Rows from block 5 of a small image embedding model, named by matrix and row number. Rows with one number belong to one channel. Each number is 500 + 50 x the weight over its row's rms, rounded and kept within 0 to 999. All counts start at 0. Numbers have three digits each.
After each channel's rows are labels from the 100 images, of 14976, where the channel reaches its highest value: "responds to" is what is common among them. Only what is clearly more common there than usual is listed. The data: rendered solids tumbling over patterned floors. In brackets: how many of the 100, against the usual share in percent.
# convs0: first 3x3 conv (model.blocks.5.convs.0.weight, 288x288x3x3, each kernel summed), inputs 116-173
# convs1: second 3x3 conv (model.blocks.5.convs.1.weight, 288x288x3x3, transposed, each kernel summed), outputs 116-173

convs0.86:580456518463532507489483541460390500535444389480497497453513479577494511474386441409430507433506438487503451499506432582510568546441532522463476378528552530424526456469466525
convs1.86:424469490499468536416528491549588533518503485493455531530459468468522491542570529469482531500626487501554504530594495466517469545549463470543527445609550555428588543571525502
responds to: light from the right (57 vs 24.8)

convs0.180:539502536495545458525461483511444537504544419499480497459543507582531574530440395451441472420460544533463510539505493436562468520525562504507453342504419537467495509501457544
convs1.180:491495499455466550381449414480529474507495459504487451431518491477486434589563510519559537515525464415472540480621508513448465477486567355532497550520541547514512415521452490
responds to: count: one (63 vs 25.8)

convs0.97:572519477519434569531370595520518531471487539564510536512454610532513514484459471444440556503473581540593523491541552487584433463487430505565469434481480463495517480404520441
convs1.97:558523557456478526417511476511542454573455483558532437517607506475428456503558533580593466485562413518640530511534443502473538536501559547401550522515463556457535503482488457
responds to: light from the right (82 vs 24.8)

convs0.129:441548472538528545465384500545578506541565530524504489574501554442450513562501532482446490552455480410438530517456424527454499444427545453526509446355518433561447469444505478
convs1.129:483509549453544545489511337506458410522548582537448594547596506506584505491447480430422570313422552421501530469556479541431440499484419390441488467477447471460451495558487489
responds to: light from the right (67 vs 24.8)

convs0.51:515478495431481509507523481504430501540501515550507588625558442475497521533464528495515369580462579493516522535525443471539540539468508470547424445546518542397485492486453516
convs1.51:479462547519561523406514462481524449513505507561495457466522578588529518524439498451494447474454423519544402486468440505589474460512448423462453594521547458526508449487476499
responds to: light from behind the scene (100 vs 24.9)

convs0.280:520527458506488455469453370502480603491478473462539433513457495521528486541476458548391474447508493458374495395479500493572370450492469503430543482544489510396397478505528539
convs1.280:602548466489514522562472480493558615464537476496386468534399557607523507449514523508517503494525520407402463535515429547467534475501594542554537460525507454452516425599604489
responds to: light from the right (99 vs 24.8); count: one (86 vs 25.8)

convs0.44:481450499448445503532494511542448504465540551534399566429403458557500558519628524536460511459453389562457494445485512483398602521500469505474444429532553409468593474473500447
convs1.44:466510443478401585470448509450556473500494473596410492485526500464488461508514512497543534382552459448395436537515553562469550595528623461574444467449546545594474502479475454
responds to: light from the right (87 vs 24.8)

convs0.120:585496506466487562550387519471516475544506497489512573475535506487460553492539491458451500582461555472465537559574553481557611555491497412513463591473541447459547485419440481
convs1.120:567465512542449499508418424514440539560547471441551521475430511516533477512488517609479537514459415569520461513555527535450504460533399597430496500532531576492503489506515542
responds to: light from the right (89 vs 24.8)

convs0.186:532542447499542485557492475563459498591567527553448489521543483554533493503455473481491508445458493518484525492458426473463382493515624534499432358484438480535541557584416502
convs1.186:476504501501504547427556463537573504413533524447465488484513483486456494522609408529502469422494461500437529593400434513562505465467375424565497423452480472480489528533462477
responds to: count: one (58 vs 25.8)

convs0.34:509543439455510547509514507488424496530536501509501507377475413407481490532529567502400518459513515523421533409492495544384387435488555588451528424616537444498548492606498521
convs1.34:461483582588495533460477485463516569498515469501352477553525577490506502434482394533445505460489470502473477556452455547499471505566549367553478358437425521515593517482511521
responds to: light from the right (96 vs 24.8); count: one (90 vs 25.8)

convs0.157:541502544493462455432444420495434491409437416450524513506554521519502478493511428518408457474496516505442551454577450524474548627516443565527462407563538482472479486490543452
convs1.157:538531437490536532499546389476529582530585510453480546488442507485554478462594560531403548545402442539449516569611465461546581468487596621547537566571444497530476546498557510
responds to: light from the right (66 vs 24.8); count: four (55 vs 23.2)

convs0.32:447485468542488485478458423523575529464537579536465523447485642474470530519554455539484368455551493474421475475538542490497432559509545487465577510469547489518494563516501518
convs1.32:473535485485516533451570471483535603484529516458458552545553490423557480554520579502486503488569576448400473503427526448450462579529500530515437484401425470538493404437503523
responds to: count: one (63 vs 25.8); light from behind the camera (53 vs 25.4)

convs0.145:568519552558499505442504404483602505450522436476545619497516635436496511476497507454472375479460470445467518494440513496496437397471588519412513543541473516424434486461494492
convs1.145:529536517492542462493432536425553575468559551493468498594548498439561510488460518530378550544529581490474497571511475478519567553471489347555491534534467412592422587587449412
responds to: light from behind the scene (82 vs 24.9); count: one (56 vs 25.8)

convs0.74:562475416481547452549512376500489589554537541501602554524553529507444551477578451531507560508497506577535509485569533542547517600473491491539463615488538503488463477473471537
convs1.74:485465481459521427569425486491523459519561445580490551393520557471533466464522487464480583413477546528443489523594490508506384505432500443531438491393507452507568525445509478
responds to: light from the right (65 vs 24.8)

convs0.4:471504473442429513536532573561556522475560534532502516405483515573475511444368465531478653546496414486569503467481489522517398530532461483465504518547498529515518536448459524
convs1.4:477429588494456484450528465509477500453594433482542514574582489573505487572528537515508462563425565563512436454610389537464480548404517471538518483529463461493538436596568454
responds to: light from the left (74 vs 24.9)

convs0.134:516538475477422485582526521535403571562523545494466453448487458523507467540502536500438350539523507535493503387596481531498448532543527540549450508474483472524549511441481421
convs1.134:450475522444483472412491412579446447455560453458539459549539542575529441493494368584475578439404513483590480472617561479440479512473469473545471387536468475452463547495460525
responds to: light from the right (82 vs 24.8)

convs0.168:437495490476564558512437492495427485585468563539514521567510533435512509534445500484458417429587561469469501451450424517609584553536463520491460423581581533443387500445475504
convs1.168:504522550490490521380485412446414563516580534462524524424474527521554539500438414496438524491471564547415560553470504522524481541522528519544505460460483491448537551535436537
responds to: light from behind the scene (81 vs 24.9)

convs0.119:514453523476377563484559511527549433503455532501588527418537489457476510481613474386499475520578500516499524450465452498532533524524554561547493521528478438474589489471489492
convs1.119:598452508504451564618551458493461519556351502558562555595429520518497474607467510456508482506523449524516575527560435500418532541588492622524508512563409431572562399517479525
responds to: light from the left (67 vs 24.9)

convs0.240:499460462586480529477540502576551481557452503477420519383560549470497510507568572560527460563492448444461499485503443545409560470467479454462436466426492528485541486395546445
convs1.240:528488439535499421538444485454470567450499557543399504462500499509465512433471543452489524443487493480426440505557490572566457584532474525476551549568524498450578400537537395
responds to: light from the right (98 vs 24.8); count: one (71 vs 25.8)

convs0.242:503476496558483593468498548549430495498501409532552461586454489522467529528503506417514475477563551491490495508488356488560523552509515487480477505535474563448527556547496478
convs1.242:543527421567417500490504391453461485459486456555585526549443476515451467493516582482453603525505466510392489541512446469516538430528494448489439646488474481510509560556499505
responds to: light from the left (98 vs 24.9); count: one (56 vs 25.8)

convs0.228:522502473580463552493504459588567490623512609585538541483531569459535489495479518395516376485501471472455500418399482489542486486516526511438437384428476451486483397508489474
convs1.228:544431485471562483472374382431465456469471538463547463486568504459524572532513460465521521480582523476538473496475439577544446461462450554529425523558487443586600470557432555
responds to: light from behind the scene (91 vs 24.9); count: one (64 vs 25.8)

convs0.218:465520516494536554525546489487460507531514579513384522618490541493515537471510455588511646513519428477430546484437497461563439497605497410529472517434383525471513519564528533
convs1.218:487498476463432511529396462504489505492573510547478464507441411567441500473531527466523507576485541506547536555488597460502559535505565514436527473531540502519484520461500569
responds to: light from the right (61 vs 24.8)

convs0.132:438527484473555496556475423527423473581501606459525554531550409500543549510526443526460481467500487475496435498505450534494541520478525510504488554478568455604548584471528569
convs1.132:453523461498474502531566419439527448500477423517448517476450549509558471426560425472535547468514451395422564568597513523418498461540553529509477504416538487538468488520567384
responds to: light from behind the scene (87 vs 24.9); count: one (55 vs 25.8)

convs0.130:470475547486481587548469438477587515561478510497395530366451450522504495490436564508492544535531463503505511552460361538436586500528489504474521498494537508502537499443510556
convs1.130:489500472511407482560526470486591443517522490605483441550452532516419494571438493512554537447424560501521486549609567504416618521463468556403414375450469483494459483540501512
responds to: count: one (76 vs 25.8); light from the right (66 vs 24.8)

convs0.48:503497510550485502477587544518558548507498449434472573469475541471430503577571493394478478503442540536508608509545456490532543393447618523511465429455485469479605462568400494
convs1.48:402514603510539498485505482515432533490439494587436505497582458465483526489513509488445376428426597451352395539503501543525399487493500525473561522473440536493606453441436398
responds to: light from the right (77 vs 24.8); count: one (58 vs 25.8)

convs0.42:512538452489507539359437527517537504480434508450525496541573490477508459562482550465380403505478540612505669507494412578529512445473580511500488450564538522542610620477470523
convs1.42:523421535501459568527452481510545489490479479559495558462505481547507505465531454465458422536511517501461482590453450431461515413491520482567502492500611472496545420506509424
responds to: count: one (70 vs 25.8); light from the left (69 vs 24.9)

convs0.76:506577505537533540460459501522507495512562507480405488486560496481499493476416491576397459591467496472483489583534435490404439459381449443461402432437474422441529459482497446
convs1.76:547479487423622490470583546525482554507531509559512438499490569410516524505470516558480564542443499551621570549582508505500442482525484493367521481445543504468556540467504499
responds to: light from the right (94 vs 24.8); count: one (66 vs 25.8)

convs0.16:506504455455538493495384504489494537481527473490509576571582483441570503485529523523456483547427543414437551483479460485509505454411514507521466498434542414515469479549489570
convs1.16:516454522446494474497524383465468552489599496503468488449618545485491505488424448488495568492476548461498590526607469570509557442507452458530428465500523587505472488448506490
responds to: light from behind the scene (96 vs 24.9); count: one (69 vs 25.8)

convs0.117:529403584455441541566523477461519530478476483465457579434522503435477466473692473538541629525493490478479603494556513470525516547518482580487515553545473532558505459438494517
convs1.117:492479462484451526487533556494509410588536544446590491499487478383393491530519465514564482440473573565476607514511529451486553579483519515553511478491464507576493540525444437
responds to: light from the left (82 vs 24.9)

convs0.84:468486444525452480493498496483429538479467437477522472503553432467516533538540439495488366556475466516374445486437399525522521508518444539467586436585515505527490497491537531
convs1.84:403462509395430423464568522480468442457402552490497427530434487574500439566500462510539498491506424501432568463397457457606509522481495539532578539574399408424393530537502467
responds to: count: one (72 vs 25.8); light from behind the camera (59 vs 25.4)

convs0.23:524526535398490506447423485462586515474545550440545538405524412493423501472494535482476639441477498570470585527422538509547488552529545548532475549595549541501558522490498490
convs1.23:451475531464423475498501416491520499562468462617469446462522503468456483449489647478509581512486519524481518483563509552447516495483563544530560486395436416509574546469531411
responds to: light from the left (99 vs 24.9); count: one (72 vs 25.8)

convs0.236:523417515522532423534556434569467530576558568424455647498457538423494459527473522503444439469483468520512526540424550551493465465518459465527420501404533404528548503441518562
convs1.236:519553526433534488598554499594490579473464442475516542498532493565533474467513488518518401521524495453510490537444417510474581531392496622471601483504518415510552485518517400
responds to: count: one (61 vs 25.8); light from behind the scene (53 vs 24.9)

convs0.56:505517463490495521570551450422483500537551521471487491505479474437425406486434474401499428469453512538506574422490505551549523526484528530483506437446554462512438498470482461
convs1.56:457382562448453493480531536369519424511456524465549455465576558482518556504477452535480512470441488496483569515437373418433537592491467477524487543497478414467512515462455560
responds to: count: one (55 vs 25.8)

convs0.104:468469511511533568522489347506548459561492509517460463533497540525577499509505558528512461557549559419499460437475536558500602477496524494541497521542500436448461458515542511
convs1.104:516525472407547487517557457517546551504618549503529502558528490575504534562508444516488527520547505524521529500581494521448528585527565488497573533470501482548475514465508585
responds to: count: one (68 vs 25.8)

convs0.237:531507474516525515516483427605468541503432501543479619470545526480497536479493436466432400615549482576467491514503484493476530446556558393541535529490470482449579515500546517
convs1.237:512537557401458509448481435524485449612491466550513472503508444537496528600460500512573434508521572573616537560505539462482375490579446412479510452541502587489412336362456538
responds to: light from the right (98 vs 24.8)

convs0.29:475465471557534549513469486452538503459487544529318510525534502496472520526574548491487414549520506478400433529494459478469487498474505467444508346452486407508544456422535444
convs1.29:518473455507521536436563432500465517574518571466345450486517468449411455502519497565537440446502492517510432427475558509456429463469552461535531455452488542603521484500498557
responds to: count: one (83 vs 25.8); light from behind the camera (72 vs 25.4)

convs0.260:451423455521491527457438391538553468528583490477447465562503490477505479490504534514543318568530569460485505398440415462528556511537485502538560468457525534476445496523479495
convs1.260:616468423389468451520548543479436458443414427501579429554534456508401542553445489532610458521604494609544573464455568401492536511439501473497495519485512507525461537480449523
responds to: count: one (86 vs 25.8); light from behind the scene (80 vs 24.9)

convs0.246:449535448448535527536390514543606518661517552481441534419520474481538447508578570533521430559561457497475423462466460520523465471495498415441543495490434475458456517503540484
convs1.246:553440448482540489492479546493509434404490649537472443520562433588438484564582542497495590422507499490501479521478491578588567436493468500426536552482544437548517474443461530
responds to: count: one (59 vs 25.8)

convs0.154:453459446457477473414516485517421502481534489554467385495462515498445517482484404476485437541528493483596435416473474525550444519579457526395484428522514487441456467495493465
convs1.154:532492441484571433510491462423538539469533502449491484451515541447520434473485504475534548494571508478491578482492550516477437453472545396471484489468435453408388438494520528
responds to: count: one (91 vs 25.8); light from behind the scene (73 vs 24.9)

convs0.266:473505410509536458497385547485406460548474546503466452436579485546523455494436530545528469533496480495476483448511481445499516508504467467479464534491585460476472533624418505
convs1.266:459532566384507456448453460554550468575518476585495466450521482530499509453466454501456512444435443488577568643475480512488571607487546455581527501603570528490489543467421602
responds to: light from the right (94 vs 24.8)

convs0.152:550554501486545516423428482499524457484519476499439465442512472478430522478305539482425531525441555438457508438446432470503437408522499535486428468494465520471504507495502481
convs1.152:480540655447531452492549495478466580521532447487424447506482534428497488510473486482501552501491543432462448498536429508472418472431434516397473418443490532441457516457422525
responds to: light from the left (77 vs 24.9); count: one (61 vs 25.8)

convs0.196:445463535519492490469490492448603525530508447541393534491514517492553509498620458470535440512637512461525381495539404507457568508520529575542514510419469523534531547525474456
convs1.196:450592543484487527594477559517476488527535512567536559489533523539507414549496529486560500507425603534582501514527418576556510590506517443457436450482522408599528516620477482
responds to: light from the right (98 vs 24.8)

convs0.40:593518478501479471389453516499544424487456536481594543501461524480460572489485563500551503530406579559480509507510491519565457485498495417545470439575619525515494562472454540
convs1.40:546581565564567493524568519512534487544550504515529431567547508493468533538476423584506532351481513447571529530477374522504567494623431535458439460481586537518437469517515549
responds to: light from the left (72 vs 24.9); count: one (62 vs 25.8)

convs0.220:583453486513568474504635367538501482594481524562422461459456550531580536454440554553471455460548421541485476441477441427494524543503578508470424515522474451498532546531461510
convs1.220:543445539433497547528577423438444395517484519496579547470509430565480518566518468539519497561428531478540508435506502560515531502473473493472557511439420541601530444528601525
responds to: light from the left (82 vs 24.9)

convs0.22:530493506512531506500508377601424533538475590579520635469522567476432547534515540440492495491496498548405542487436392499465509510543546523482502387526550581541516438474528505
convs1.22:579471487516455498554486487479632516502487529464377559518560550499602609487477524480530455510468587563469418582442455539397479477523463472552516534491520492455522416498562528
responds to: light from the right (71 vs 24.8)

convs0.136:482457595546459509475556536563536478556549524469412536499477544521542533551514449497488463533468508536472440394546409504456496483477556513480491406447456484479472518529528516
convs1.136:484518604448451519527454527526518487579477406452546536466512540462590622451552522532533458507496496562522490540544562495485451558562384537543450640490431502530542522382464502
responds to: light from the right (67 vs 24.8)

convs0.12:505410409532624466484443520513490522463462441508485504492466436406459527486432442472471535472507549510534429438499532531476425500501471578523413416566654392610462449531558471
convs1.12:533514476527438526452475578481581507542591572540428500519453570467475528478472513594543548436455531462459500462527457522524466460485554454434508513417536564472400479576511448
responds to: light from the right (96 vs 24.8); count: one (68 vs 25.8)

convs0.167:468490504439553549502552345511552535480428480509506488405538452511493522523416481479472505456447514471293524488495519532426492540531461482521499369558529539478448500537471507
convs1.167:435527488501489585459450446401454467545540428566430465480428536480479513504430567478472431434409523508394518497567466411491450537534559561501490518434469455576580599561553442
responds to: count: one (59 vs 25.8); light from the left (51 vs 24.9)

convs0.65:509543466472481538495472491412571405481462598474459501470451510534526464514565493464539571499605532517461532523472488497441483469610530488531472437599482495498622546561530581
convs1.65:505512503519514418507499524571431462499514469437410521481513445572476456422485525557450455460529472568431406527462546502529463509502474537543509452488471502461523542530491436
responds to: light from the left (85 vs 24.9); count: one (57 vs 25.8)

convs0.18:513503490484590524508426500492498472468549459539521391473468520465455482475571484546484529470517498533433451473468562562416539412563420508505486542505521510529452468523450491
convs1.18:457447502523540463479396445477505500561519523442405522548504454431482545565413456536429523507391442502436490525611488520451525485429458489535514502430536471544510515450457448
responds to: count: one (53 vs 25.8)

convs0.143:464536488482446532555523646589509454505510476537477478506536479470496506573522481454504495556571489524508483470531383521492498499439485474483490570540654442496517470427467479
convs1.143:405475586403535419602488525502432495512461452510577545457560552460552467494448474463487502532560480554539471471504445549543576592411503539534445455496473461506503432444486543
responds to: light from the right (59 vs 24.8)

convs0.172:483533476502440489553572510467511560494551497545470468470521534539467459503319466507458514485528428461436448515529423483452441464453500471521440515418479477488589492542471413
convs1.172:455532558384562471468536465577557481538401554487414520536445501550475496515512504503372522534506517513402472521502569451421454471459442558464575423572405461522543549545552564
responds to: light from the left (100 vs 24.9); count: one (74 vs 25.8)

convs0.162:437517423437503501511441627496496552570540481551397526398498467472515570488499484532484474512521558448498468465521478542494482488475513487506461458511537535475473476562389489
convs1.162:543483484569511503531435450457529455459622511503436465457514538543513508429513490409443549432500503544437471485617522551532390514455544520562586630470526435489507545558585561
responds to: count: one (56 vs 25.8)

convs0.98:506488492527493551476609427545647534518467448473560494503543557444575479561669480465549420509598508544381393531418418501506431494517539533472473556555513534461462528519545485
convs1.98:456556522490535554509511592565508568467395600515538614450564426593467476465610521477502486571621475433516449528454455517568516534521494524501483503473534538502511470464543478
responds to: light from the left (80 vs 24.9); count: one (67 vs 25.8)

convs0.230:469430468542493530496454461522405556494438532522443523521458500478485442533642463504487495541515490550513482504515489517524552550483498538488487435520488455448591522393482508
convs1.230:528458468510574511473439602523439475517462432516632530443487463550539484504543562520462539522445472579579498481493564505479563511558483534529584613495590469479549476449459533
responds to: light from the left (69 vs 24.9); count: one (59 vs 25.8)

convs0.108:547526540470574580556431610482532529527513559586380467504508476468526470524597495514496394533427563514454468545557398502567536514586424471541510591423525508487523484529510517
convs1.108:549556544527488451502459498535462513445575490441525540500607563569533506465510581423492511465459473505583544457541429521498455492451410521493566548447513575568478447451524465
responds to: light from the right (93 vs 24.8); count: one (70 vs 25.8)

convs0.58:579468505570482517503466549569574537481500467521401389495463511462561533505385530493418470481469451515425555354507338482528469414451453513497467507431551471550410499489446470
convs1.58:485551516524508465517543440567459537488507395515472515515458506494509519510546442429525567508485486488453454566537458515464544503455489577467482413509465501486539505458510448
responds to: light from the left (91 vs 24.9); count: one (73 vs 25.8)

convs0.82:426503507527479499496472593473593529532492426529401493491473545557552528508576525522463484554599565430460377434475457508496468482499495441541506535443513480498499472515508438
convs1.82:537429531510480523563489495549519537447447444462377484538530522539472479523603521467443632515627436480448399477545566492551482535489475604478518456462460525511487472477580462
responds to: count: one (73 vs 25.8)

convs0.184:550439458505494475390468420460581536601525424538571544490523420470541528495501511545500434462607543476461519506441430492547497537503544496518452588492554573521474540481500501
convs1.184:522545474435506582568482487497567481523551523373526476468537585417452450450507443353506508457534594448514483488561528474458540509506489530426480520440490454571453478599467488
responds to: light from behind the scene (78 vs 24.9); count: one (69 vs 25.8)

convs0.126:477498508413472550527631534501546483538521509543538465443477482505522422534451468513452514541534455504440589571422612462481464439514518534506499573531475464528497464520544527
convs1.126:461520406511534514472414524491595513495539515539415558465517495635464565464512540430443516404497446449442478475447565485505507436444476534513485567466456469413460598486583428
responds to: light from the right (88 vs 24.8)

convs0.111:496495514480497557520438495538474590512528415590493537413527489515548471512493473522478493584488552519436641423513433476480479510410499426461508566504449422519497503443525471
convs1.111:556461582499558469557596373512466531492504483516484501576462533507594480514512457527528489429499535556540499505584408485504435488533546475519536418514422380479456433545554511
responds to: light from the right (88 vs 24.8)

convs0.282:537518556543509423505575521516481486505424520444463457423479452519462495511399462515475412466553448460518492400522438478481548474459476510460456484529573551538415438475502454
convs1.282:481538532527482495566452521508520469593442598501520454506363553406551585499558442473513450611542536499499466448457572534348427517538518552504448545505508544463476426491483528
responds to: count: one (68 vs 25.8); light from behind the scene (52 vs 24.9)

convs0.144:592550442573565483452446664518536548509487485509480586505528556495505501530487473417524471463503536473458492584519362419500615430541499477420538502397407490410538565521455500
convs1.144:439464533505530496503484478451619573484540493428525488543466450487514511482471392510482506510570543461546484500464524462545492471477547441513489461504507532593481413443560490
responds to: light from the right (67 vs 24.8)

convs0.63:517402512451462522540613350473510514499507487504572452525454591521478498507507404431483514419509563487613482453507592539602491534435562501474544517433498582526530384520524517
convs1.63:439532398458565425591527590490474430494591456564430413504511451454533461458514424428593548550492497490482521517522605445535577483498400494423490533438471536517549522375460440
responds to: count: one (60 vs 25.8)

convs0.274:600517543522637579506548416491428448496482515472577534556520462509506508531379525557513414482422515476431481494425499469611489481574504496586496470515507533450549431480573541
convs1.274:515520554440554576525464486471524506480527447511543507503471508533449429591460416442571389591503461533544508532432472469458580536516475515539576482595392522474480445463451444
responds to: light from the left (80 vs 24.9); count: one (69 vs 25.8)

convs0.11:485462504585493506495455492516668463498513498564398533461448566552501566448573549479521610548557542450448507437564483482515495499517501498490507411359439533504406520469537516
convs1.11:503527578620537502477483458527524520513577548514463503416480479448571479429585447500475657487426479503465457533543540555496460518414454529470464413440463546566491457546486479
responds to: light from the right (93 vs 24.8); count: one (73 vs 25.8)

convs0.226:494507523463446517543507565504461445589430607544512422475491444470480501472476453524490396442489467500437514356678401540547529470490521547489463402518495489536556517505556524
convs1.226:454446483549493506527529411441566465496558436379491467431465413612526482522489502522544501457526502521540476521439543495556550619480562439482595476529432605529425419414480547
responds to: count: one (61 vs 25.8)

convs0.57:546459461522497506577429557479434420511453474508442525352498508498550520534515491447530520518441489532410559498471466462557568570553462485505526442515497523527505464631488545
convs1.57:445543537427444574460505425469455471584486455543476399463473463512459517386477434510487517479396513521485522570551461439425453568508532516506539459444488488484586541542490513
responds to: light from the right (61 vs 24.8)

convs0.169:462480457460429537560504411434576481501534519529367564558428476441454535515562544537524506483471391497491491544512463451484491474516469468497496375412495412503567487396552458
convs1.169:502461489579436595423511557491484471553478519462379561531551468542477472476517493488447476430537568457448483438478548562487513419476561465565541399461486468574502548460512468
responds to: light from the left (99 vs 24.9)

convs0.205:560489548501483575571468446496526497398427528535646527535453469511501470498451597477488448464513538530534527472409419469665502533469472528445517668529488484582424571460598498
convs1.205:460507496537533533546490472507511529519434520499447518488447538517430538602548604526468481523574540443488459496481451535509489426496575481458518505491439505470502486572504501
responds to: count: one (89 vs 25.8); light from behind the scene (73 vs 24.9)

convs0.149:447498517523526516500554424538514548522509413485386470548511455414518515541632433559469389539477386514472421534545359511460509464463512493564512429416524487458506407433485430
convs1.149:493550520535595556494463535550490546426524412556444466402469477563581443502566469500508526562572463495488478523527467486500434538534506478497508516481498538478478497450496488
responds to: count: one (85 vs 25.8); light from the left (84 vs 24.9)

convs0.214:597454498594564542539581446484510492479484508499544489541435577418492551465458479496468451474551519513420490466501496489563540502567507506475499556458435529468465464484530508
convs1.214:498528506526417506481559327464524521598564508463558535556506543470523472546444538489403497479454436463474558516454436411470540508509527501428431588527477435534474575529433501
responds to: light from behind the scene (88 vs 24.9); count: one (66 vs 25.8)

convs0.244:496483552600527536488432312571482457507559575510564497561535498535536544525553563503479476448487484488404454471504517441499525525465472512540495505541495427504439475498569501
convs1.244:526392471503531527474390501473443540524461601469511537496423452492464514558550610541408530456548545504454477499521461458371473549522535550459449555509435440489559475476383535
responds to: light from behind the scene (100 vs 24.9); count: one (85 vs 25.8)

convs0.199:457453454453516532503479422521540559604537502508511492519579575581525468536491487460502654544594522423415519486492671466529516578531520546424550583495487565560418548512570545
convs1.199:532516566514519518539531484532533518525520492542514523483544618491467595513506502551479453513407507428625478515470522487452550509581572515530485495417571374496528509489472511
responds to: light from behind the scene (82 vs 24.9); count: one (59 vs 25.8)

convs0.185:452539507478538507521432444443500575480523475538444501488562480428471474562529575551518397559476459460435513513539379560427548519499485527477470403463546524567443477418601493
convs1.185:523531500487438512477588415547580507509476556557563538568626534450472526540465429517512514421477495425564588436517550490502499500490468569479574488482462460625426545509494517
responds to: light from the right (71 vs 24.8)

convs0.202:423545546517487535457441527606430519628479529523454436430514500522582541518503469491552392483565590492491374463464393487493531506503521496522430405528542512580475506507445541
convs1.202:466548451404529536428411476521418542509454507458461508495515512572516517507521540404496564454555432430540483532433478509475577477453547516504626515493449493502521509449509381
responds to: count: one (70 vs 25.8); light from behind the scene (69 vs 24.9)

convs0.109:519432505440466534529499502506570463478465518441444549524563452517474555444557513475512623506509548531357504570579445495527509569486464572550524508567463530548546505490543523
convs1.109:515405458520428461560507535486449532512449507555593483497505448485483555497496590480497591594469435480503538527618448477472607554438483531497467540554596466451524432478525498
responds to: light from the right (90 vs 24.8)

convs0.19:479525552442443480420389484487596557495467445452411511504495525433547497550347491537404480472519474454404538466482380512509380410468490498435438342538464522446499505466451442
convs1.19:494579466511592417488564402607437537435513541443372455534497572508475517475607527492478534563488466528515452524471467503515426482441487503545567460517556544437513494560479439
responds to: light from the left (64 vs 24.9); count: one (53 vs 25.8)

convs0.7:591522410499523525450501565557475492432543518477589473505523484474453546474506462493448487499460494444547441555422473496525477470441483444481467392502496551453443549455479541
convs1.7:540532490607477523496531451501412491541434472483497540479500477540470460427529438539425442491454533632558482522475458487464396454479516444485469461525485482460457504396556532
responds to: count: one (79 vs 25.8); light from behind the camera (60 vs 25.4)

convs0.90:493478496424557521477448529567508446576480513533493629526472524534516468486547494534509409520421516547440568491499495514438497550504535415526513379504550440514419520508465505
convs1.90:464512486465463515472472497553469522519584542428350512537515557574519531578486467584513495489491509491455422484580499547572498564507471466526532432463571473512435510470488511
responds to: light from the right (70 vs 24.8)

convs0.26:550487562508556497508565434481461468489424478528465508367475540498506518517471553496489507482560482448509487414441431551554528470462436538484477437526580415467508451536467477
convs1.26:561501496605489511440544490535545527520470550510482459529441546403493541478429453530446482510359528506428515566521441485488464490467559581535508502435424517517567540491425535
responds to: light from the right (90 vs 24.8); count: one (69 vs 25.8)

convs0.9:512481546504480502536506279523530477451461469477484518547445430466518517501522542499485435508549560462432478583482469496539571530442532568477462517573486471509526480528520477
convs1.9:519439481569526568468501531455487607461529502479514544550532502434538540565458496535490514475573515489426561453523480600434533545534564572434472552568528441494434474476506490
responds to: light from behind the scene (100 vs 24.9); count: one (62 vs 25.8)

convs0.14:510420604542568505468454376558486512481497494521516490588532564544522498521357499535441515477519543463445561530507550545516566505571546520475515569507555533470472473534500527
convs1.14:520536528459452435445599391523552432547522599508560428512504526474489529455399546517483524565445596543494571501542558466444452476566529531523452551472428553453461535481544487
responds to: light from behind the scene (98 vs 24.9); count: one (59 vs 25.8)